From a checkpoint of a small image classifier: norm rmsnorm, trained on histories of elementary cellular automata, time running down.
Rows from block 9 of a small image classifier, named by matrix and row number. Rows with one number belong to one neuron. Each number is 128 + 24 x the weight over its row's rms, rounded and kept within 0 to 255. All counts start at 0. Numbers have three digits each.
After each neuron's rows are labels from the 100 images, of 14976, where the neuron reaches its largest size: "top examples" is what is common among them. Only what is clearly more common there than usual is listed. The data: histories of elementary cellular automata, time running down.
# u: gMLP up (value half) (model.blocks.9.mixer.u.weight, 512x512), inputs 74-147
# v: gMLP up (gate half) (model.blocks.9.mixer.v.weight, 512x512), inputs 74-147
# out: gMLP down (model.blocks.9.mixer.out.weight, 512x512, transposed), outputs 74-147

u.383:123137149126161137155144123141103196115122126147104122105159132153118129175102119160147154157154121122108120120141122111135154128081149096114126140066129147115139164123120154154121078131128144082110176123168161143151119130
v.383:155121136154163107160142077075112153133142133138144158139115151102166160101094188128131168138162145068128151120137135093127111119165146123138151154148164107116138134130114152080115116149157156126066104109144112138136089112
out.383:136133103137138101153143168099110166076123113144109129079126197149133094145095109136141119123103070136142167079126094110169148114106111082131136148124093103146129157148110104134133113149108140129136117111092108137162120120
top examples: 000 turns on; 001 turns on; 100 turns on

u.135:137104136149156117126144137129100126112147127121141162109166138117156117153118143125073162120078116172147169164130097139126110115156103134100129134150147128137158123159169128146140159110162172130139121126166156078153127103
v.135:129146141125098133130138127102125130100112144122140133115136140132110118096123158130084091128119138143153120134092130135129117115130152146138112166119116154155097105116083088112115099174133088154131151108106096098125135091
out.135:169147126154160153107107137154136094141156043091139118168116102116151146087095111101157160133165117125138156106129121123109159133124149130127145090128102122137154103152125118133104147084132158084115140139141156114160094129
top examples: 100 turns on; dense start

u.66:086133189127128127070121144152132082086093131142126138141167114142103157105124114122137151112096106152106179182143114106130134125135138149073148145091127139113096126141116149149131146139128092120120143115111114166077135107
v.66:095113127106142083122157101133159100156114105123151130138109146114156149103124121102140110150114124120115142174109137138129163130124133173140192115166121176141119167119107142118133151129140110105085120094090132177125095115
out.66:085135132115162132070139102131148097107144113130118160082115147119145133130126128145134154171127141153137085141180170158151121113122143162130151112122103111142143134161122114154087156103171112130104102156178135136107124096
top examples: 000 turns on

u.464:101123168140138123124122138139122080157144160127143134151131209164126115091093081112151176097130156146134148148146131126106122122151112094127159165097155105116096157131129117128093114156095085146134111139097125129101106179
v.464:173130161150143122143157148092153133112110120085161155148132138109113104100089130118120084167133176090162126100132152136115109146117107158123107126108104096107097128114128148124091096113135096164090124099117105126128121105
out.464:087152095150089153113150123133133088134134140105160121118106146122153161105146170144149114105093159166150119113139160108121152093130167090144151126174122082120117144132120140152113130125152110141132096137075145154072121118
top examples: 100 turns on; large cells; 000 turns on; 001 turns on

u.282:121146153143122126142140131106140146130164107139142131174139091099156100100152185100135146126142143111116130128160134102104116172107106122159127135139112116119134104189152096074128140170143098155148129087101081111115112127
v.282:108117092136152131158127125115172115096147141144104167122133089100149169133119136190146105103094138125137159135148103144174129123168130152137115145132114137128114117142135127145127123114097112140111144120131149106102114132
out.282:106175134114110134146150132123089112117145141108142142140116119117152091143129164088138144115113142117109140134117158132091138121170111124114127150155115120109088171090105120169093118159116115149111119103083100154171177148
top examples: 111 turns on; 001 turns on; 011 turns on; 000 turns on

u.68:136123121156127131164132124103136124139138088122172146154108106091099131171111158107122107124124150122133131134147128125148126136097129117120113156137091117101168105162170113141139145112118110132127117150131082142144106127
v.68:171177146104112153162157153173120127100133129103083141124129150090159146100131115097118164145137126130151116141110139119095145124118107124109134143153115132115095130128118091104143123191101141119115141137128152157153152129
out.68:138100122087123126108115158163144136149154107123140099114117158201126143161122151112120145119124135126088129127112110123158075142141108086164107106125131167144137112116131106078135094146130083123147159161136082095100099133
top examples: 111 turns on; 101 turns on; 011 turns on

u.136:133144117104110156142112127147132162134155112122139131158130075161145176115136114136135136080122146164082111112122114138145134095131128127110128111156108128135159150093117158116118132144139146125174121177099147152116135133
v.136:141140138161132127163160099138118069144161105102150136094124085129144083091137093112120151116108120125106136143132115095139126158088089144133125150122149174111086094156138132113116130132128133179143117141131080109181128145
out.136:135128179112105142113154130133145089136142079125125140154151110118134120181099129128140142072108137153124118142153163136138177125122142131109140125121129122136129100119099102139131148122110157133103134124140144103144123126
top examples: 101 turns on

u.6:138121120142115158117169126158120174133194098068071143159156063122139174080085158136179176137129171156104095092174104112139104145156131073121143131149145131125101108135106126105131114115108124145105128180128089124166120127
v.6:105130154118142093110109125130149155137096146156204106080104134104096119113158113107128095099143109129145102126080140144159149102130181140090141102102130162134116138156136147083148178102112198090086181167130098124143102112
out.6:113120167128183133143147130126131098097109052120068097173172114163162134102127145129089111097073125126126129138152131133058127154158121152150151140142150133133138132168121119157138094141123140136085127110153121141134154136
top examples: 101 turns on

u.40:101107119142135145080124137169143102141137128139134104127171111129117114117120129134123113103107108075110094104115099126127151092103093134142128129100117121128132137142130138145141179182068143139114121091142110134079146095
v.40:119118145142111157142155184159118146170113118180124129083110147114118129136139147127134112152150147135126159145126154128129114145077098147131076121142081128143112128128163154141150103097169111145136112151137123131162137128
out.40:131164170161131153138104130142079131111151147099118162159120101079099154128124110143117148120064138104109139140101134098153165113128167091153147119093152143093143095155112126116084132142093128129103101169133140172101127093
top examples: 101 turns on

u.27:143140096108170129125131214164097081121105128101079156137128124095152145157100149117105137100081128135151153126122111136117121128196110104105151142123149112106111135117130140146123122114148135163140147141120133128133138121
v.27:141114115156113152130129113120129129128122102143149126171117110170111119077126104122161143146126103151173152105120100136131146124148137130108107147085121124132117117143110127121132105143110062142109141129106148106088123161
out.27:117156121094121109131149154154119110094126083134119147106130135094136166162126160149143109107078123139111122168134121118133137123145120150098103138178143150155132107128179153076139109124137143149154077168136074107155123103
top examples: 000 turns on; 111 turns on; large cells

u.448:138119161126075136161113148162141127148133174121158180143156100099171150146117123128077131109096095147109111134150111152114135168131134116119094111139138136107127133118141123156116132100120163097109118116150180127153132119
v.448:099104129142141124120132102135145063085129090124101087147167177157125093123117039121110101124164116098110151111117151104141157104140119168144106097138142113157168113118110116081132090157155113168149129105148130149139113120
out.448:129171155102136181122090140123151099077108145122118159138064123147140143155142115130106176091128142149103151103167093138131108105158146131142115116159144147097146132151156081142085081135100177098159117116107116114154138166
top examples: 100 turns on; 000 turns on; rule: rule 115

u.291:119100124134147121098138133130150177122195085149175084080116159069149150088128150121128177126123141129128110124175099116153145131153119097142104133164139106100125144138154130135126156144176145167128113158124102115122144136
v.291:115121165110166160108147129115161149152148137113095149159113123119132152095093141117133064096096129102135116079151154144169139110131129150123143147098138103065164144109123134139094154117143153166118132108122097126145108094
out.291:104078143126103165172157146158146145120089134150158089137129123106124125132114151108114135109127121139142164166166155089121117125108170152110179123138128133120075103137135100118109157126107140109137113132144128104147115133
top examples: 111 turns on; 110 turns on; 100 turns on

u.184:121165118119150075114137100154135103120118158070131098143138186141114098113079165134087142120148186102168162125125161121141113115131124168132093138114131179118158169164145101098130147187136098134154091139150145161127136144
v.184:107114114101129156148166137120151180141104097090114164110141125092100155119098135113096166127091097141176152163133119135125156116101177148120110152144115164110126149096088139116137192154151104151082155149084133150122101142
out.184:119130134122133100125120124101106118085162118144150152137096122126117138133153125171148096148162149086101128108158107119105135164127102138116132121133151118143134146110133131154144104112154074154128168101093079172132136080
top examples: 111 turns on; 110 turns on

u.233:161141110131107149092144133175137113126159120125122141119118120130103149112139114122109145132152135135111144180144168134134198146127120119178136117169109147122159097099152095124099148101103122121147102134130150145099117126
v.233:172121096072100121121145158164163110063097160104132171105111079152147066144102118096107113138171093174099140145157189146100149096127127091148141118179132107126122126150137123109106173119082135132095121124161134119133183124
out.233:146158132168136123160150084148103167159120132080104125098166100133167159103155125148142125113105117125156128102132139178143105127160151150107132124136150095133112104139137114123161125114085162152135114140147141138151084134
top examples: 111 turns on

u.141:117110142112103111104131102127133130130139146114110129117087124123140096134115169114124080139097109112149168118115105147098114155087177153129117184102142119107117090117140117162117138120151127169153087134116127124114115135
v.141:149126134150111151125126168163114138111109123121073154138173122092151167134101076098118133120168147116124125123176117143135140091118171114154094098141077118163140134149146116144142121116110094119143094159171135116146140134
out.141:155132153124124137129120096165153137161104106158129123136093097159135099116105180116128117105096069130117110124126115124147136155108178097147176099117111147115129107115151100139077110083131127140158193104155134116121172142
top examples: 111 turns on; 011 turns on; 110 turns on; 101 turns on

u.113:118107132116127115119124144140147073128146119174131159161173152112146122150138152112127136119158118136094108132129114092128124109137149118119100145144125110111118111099125127111118132127140093128092115088137093136091111131
v.113:153149104106143121147174097131118083125126141134119133078087189136114172137174173150143135161125127129118105132141119113123182085114115114081140136168140126142084143110095114158113108123110073072138155099148133105146113127
out.113:149151117131143127186104140152179113119143133144130153150102137115110123084110140102138147141090128079144175145074117149090121129130180130154159129166156109121107111130124137099114115157141110141143123146177165161110126120
top examples: 001 turns on

u.229:114123170146115138094120143139129128087165136096147108149130066104121134095125167202123124172130081133144098129160127138073077111130155145116133115123144104122124106129085097136152119113115138108154162113136086102105117128
v.229:115117131127101168130112129147113128047095089065092137142090112165128108146058146119091126149142111111132110080185136153110096145079107109120132115154151154086136151121119142146108106148121157112121122131180122123113174129
out.229:145138075112131109117086137091132116162150122116125101142144151161147153111124132114133076142146170106125189130107148130129150142137108167177114130124104105127108134120149144143171127154189129121177177167149136129124137089
top examples: 000 turns on

u.222:138100157142162132152092133131110115134122143113132113179182098147093092101105096120132118140150150134102103144120123128110160097140161126151139119096104127140150161126150140102096094134121142129162105146111109156144109143
v.222:145085130136137135147099138170117162147128143120141130144164096086169141140122151094102130131151122144110132147174110107132085121162120107143161141192127134096157132109132152159136126139157123128154080121092146108123069119
out.222:143154131124148142091136132091176101087128092103120106168169121143168114099112140128153144081113096099107114132123155133088126119098137145117137042124120115140167131132133184160138152119126139135106161093129127097170099117
top examples: 101 turns on

u.67:133119082127137090159151132151126143106111141136108149150147132092126132161136085129073142124134095065166117115128099110105155166139155090084096107103096129067106137096129155152083105138133161157122134136113190109084120160
v.67:134131112070154112179139142121150137110097158148139117122106150083147109148128116132104134113132123095136166131122153137106174106101100113120131127128130107071119116121133126085126114149113166163093099133130168114114163122
out.67:103138132121133143125077078127159140137099161126144101144108125170139127158180134108128122174105132163117117138152128133146105153088109146134127145106137130145107064076129119121154128143159148144126119143141116135112146127
top examples: 100 turns on

u.230:178140157132108099159091159124136180112109110145084156112120140088094096102176103106098180151155128115127138098087138090136087095129144138115097118116107100114177107141111137082162156108168195105144095125138091133116118142
v.230:135133080137096125129115137080149123076132119112135134108107150129115129143144141136095107156151111112141119121163193078133104121115174132150113124158125122133151117157132146134105085075151151118154121128112129133112138164
out.230:138123108134164085128101115126138150152103137122147161078100105088091083139117071177150133130119137114111102096120113103120144091131116130178127115154136121190143125146109169114156165079124166140149110125094126146169117136
top examples: 000 turns on

u.105:132165118147134145082147168140112104113108189100099150153135124116134136125130140119111159116123139139127150093142079117116139144092144148120126098158153104130125119141153119100133111138162156103159105123160120139123138086
v.105:133127100119129105168092118119175122117139156166160155153128141125097187101102100149076115147118118105162104114129154134107127126130167142150145078121095152109154137161112129099128174121167128130107135104155104107097141099
out.105:115103106157128148093127107163086139113113203098093153106101168106114126119131158170138097143126157141121094112117183143128162087157142114110184143114160171156142132096133088095168110151104108132122110104106100087117112133
top examples: 000 turns on; large cells

u.148:146114123120188115130099100117114146114086108126089156116110105128134108145136160103150091153119173136145083149148127108158116152099149150155159121154113141093133139109129061088112125136136121135127141151114110117078120152
v.148:109138074106168109122108099125156131101143135143085184122134125143101102106123132122102128127104149117163134079115097156097126118147163149102130135119164162108145110109155124134141127129157096091146140101134112098153106091
out.148:142112144127124139111168147128152181133160119114133112093137089171129150129161119163138136090162132104144124151110156134145115129139138135132120116125078142169063149150105085083103118136086114157144104109113072113128146128
top examples: 101 turns on

u.28:122164157138112104131149150127135136118126132179108167086120153088129130137126113162132145141103115130163152118142145129176126123148094138114114082142137121128096120139148129109115091099161113132124149142131123128145139128
v.28:145079149138140127140102143137107166134125136085133114138106102156154107104095152141099119106112113122103121138137131131101125119131158125139140151132136126117134142209133155104105114151104150081120117164138116126152091102
out.28:145110111135106139159135160105108134126138096107119141116152091177122115144126134141150093119111087121163140108113109121146158133106113088086130109115114120101084129124110101129144129124086151118118148156142106112103104105
top examples: 001 turns on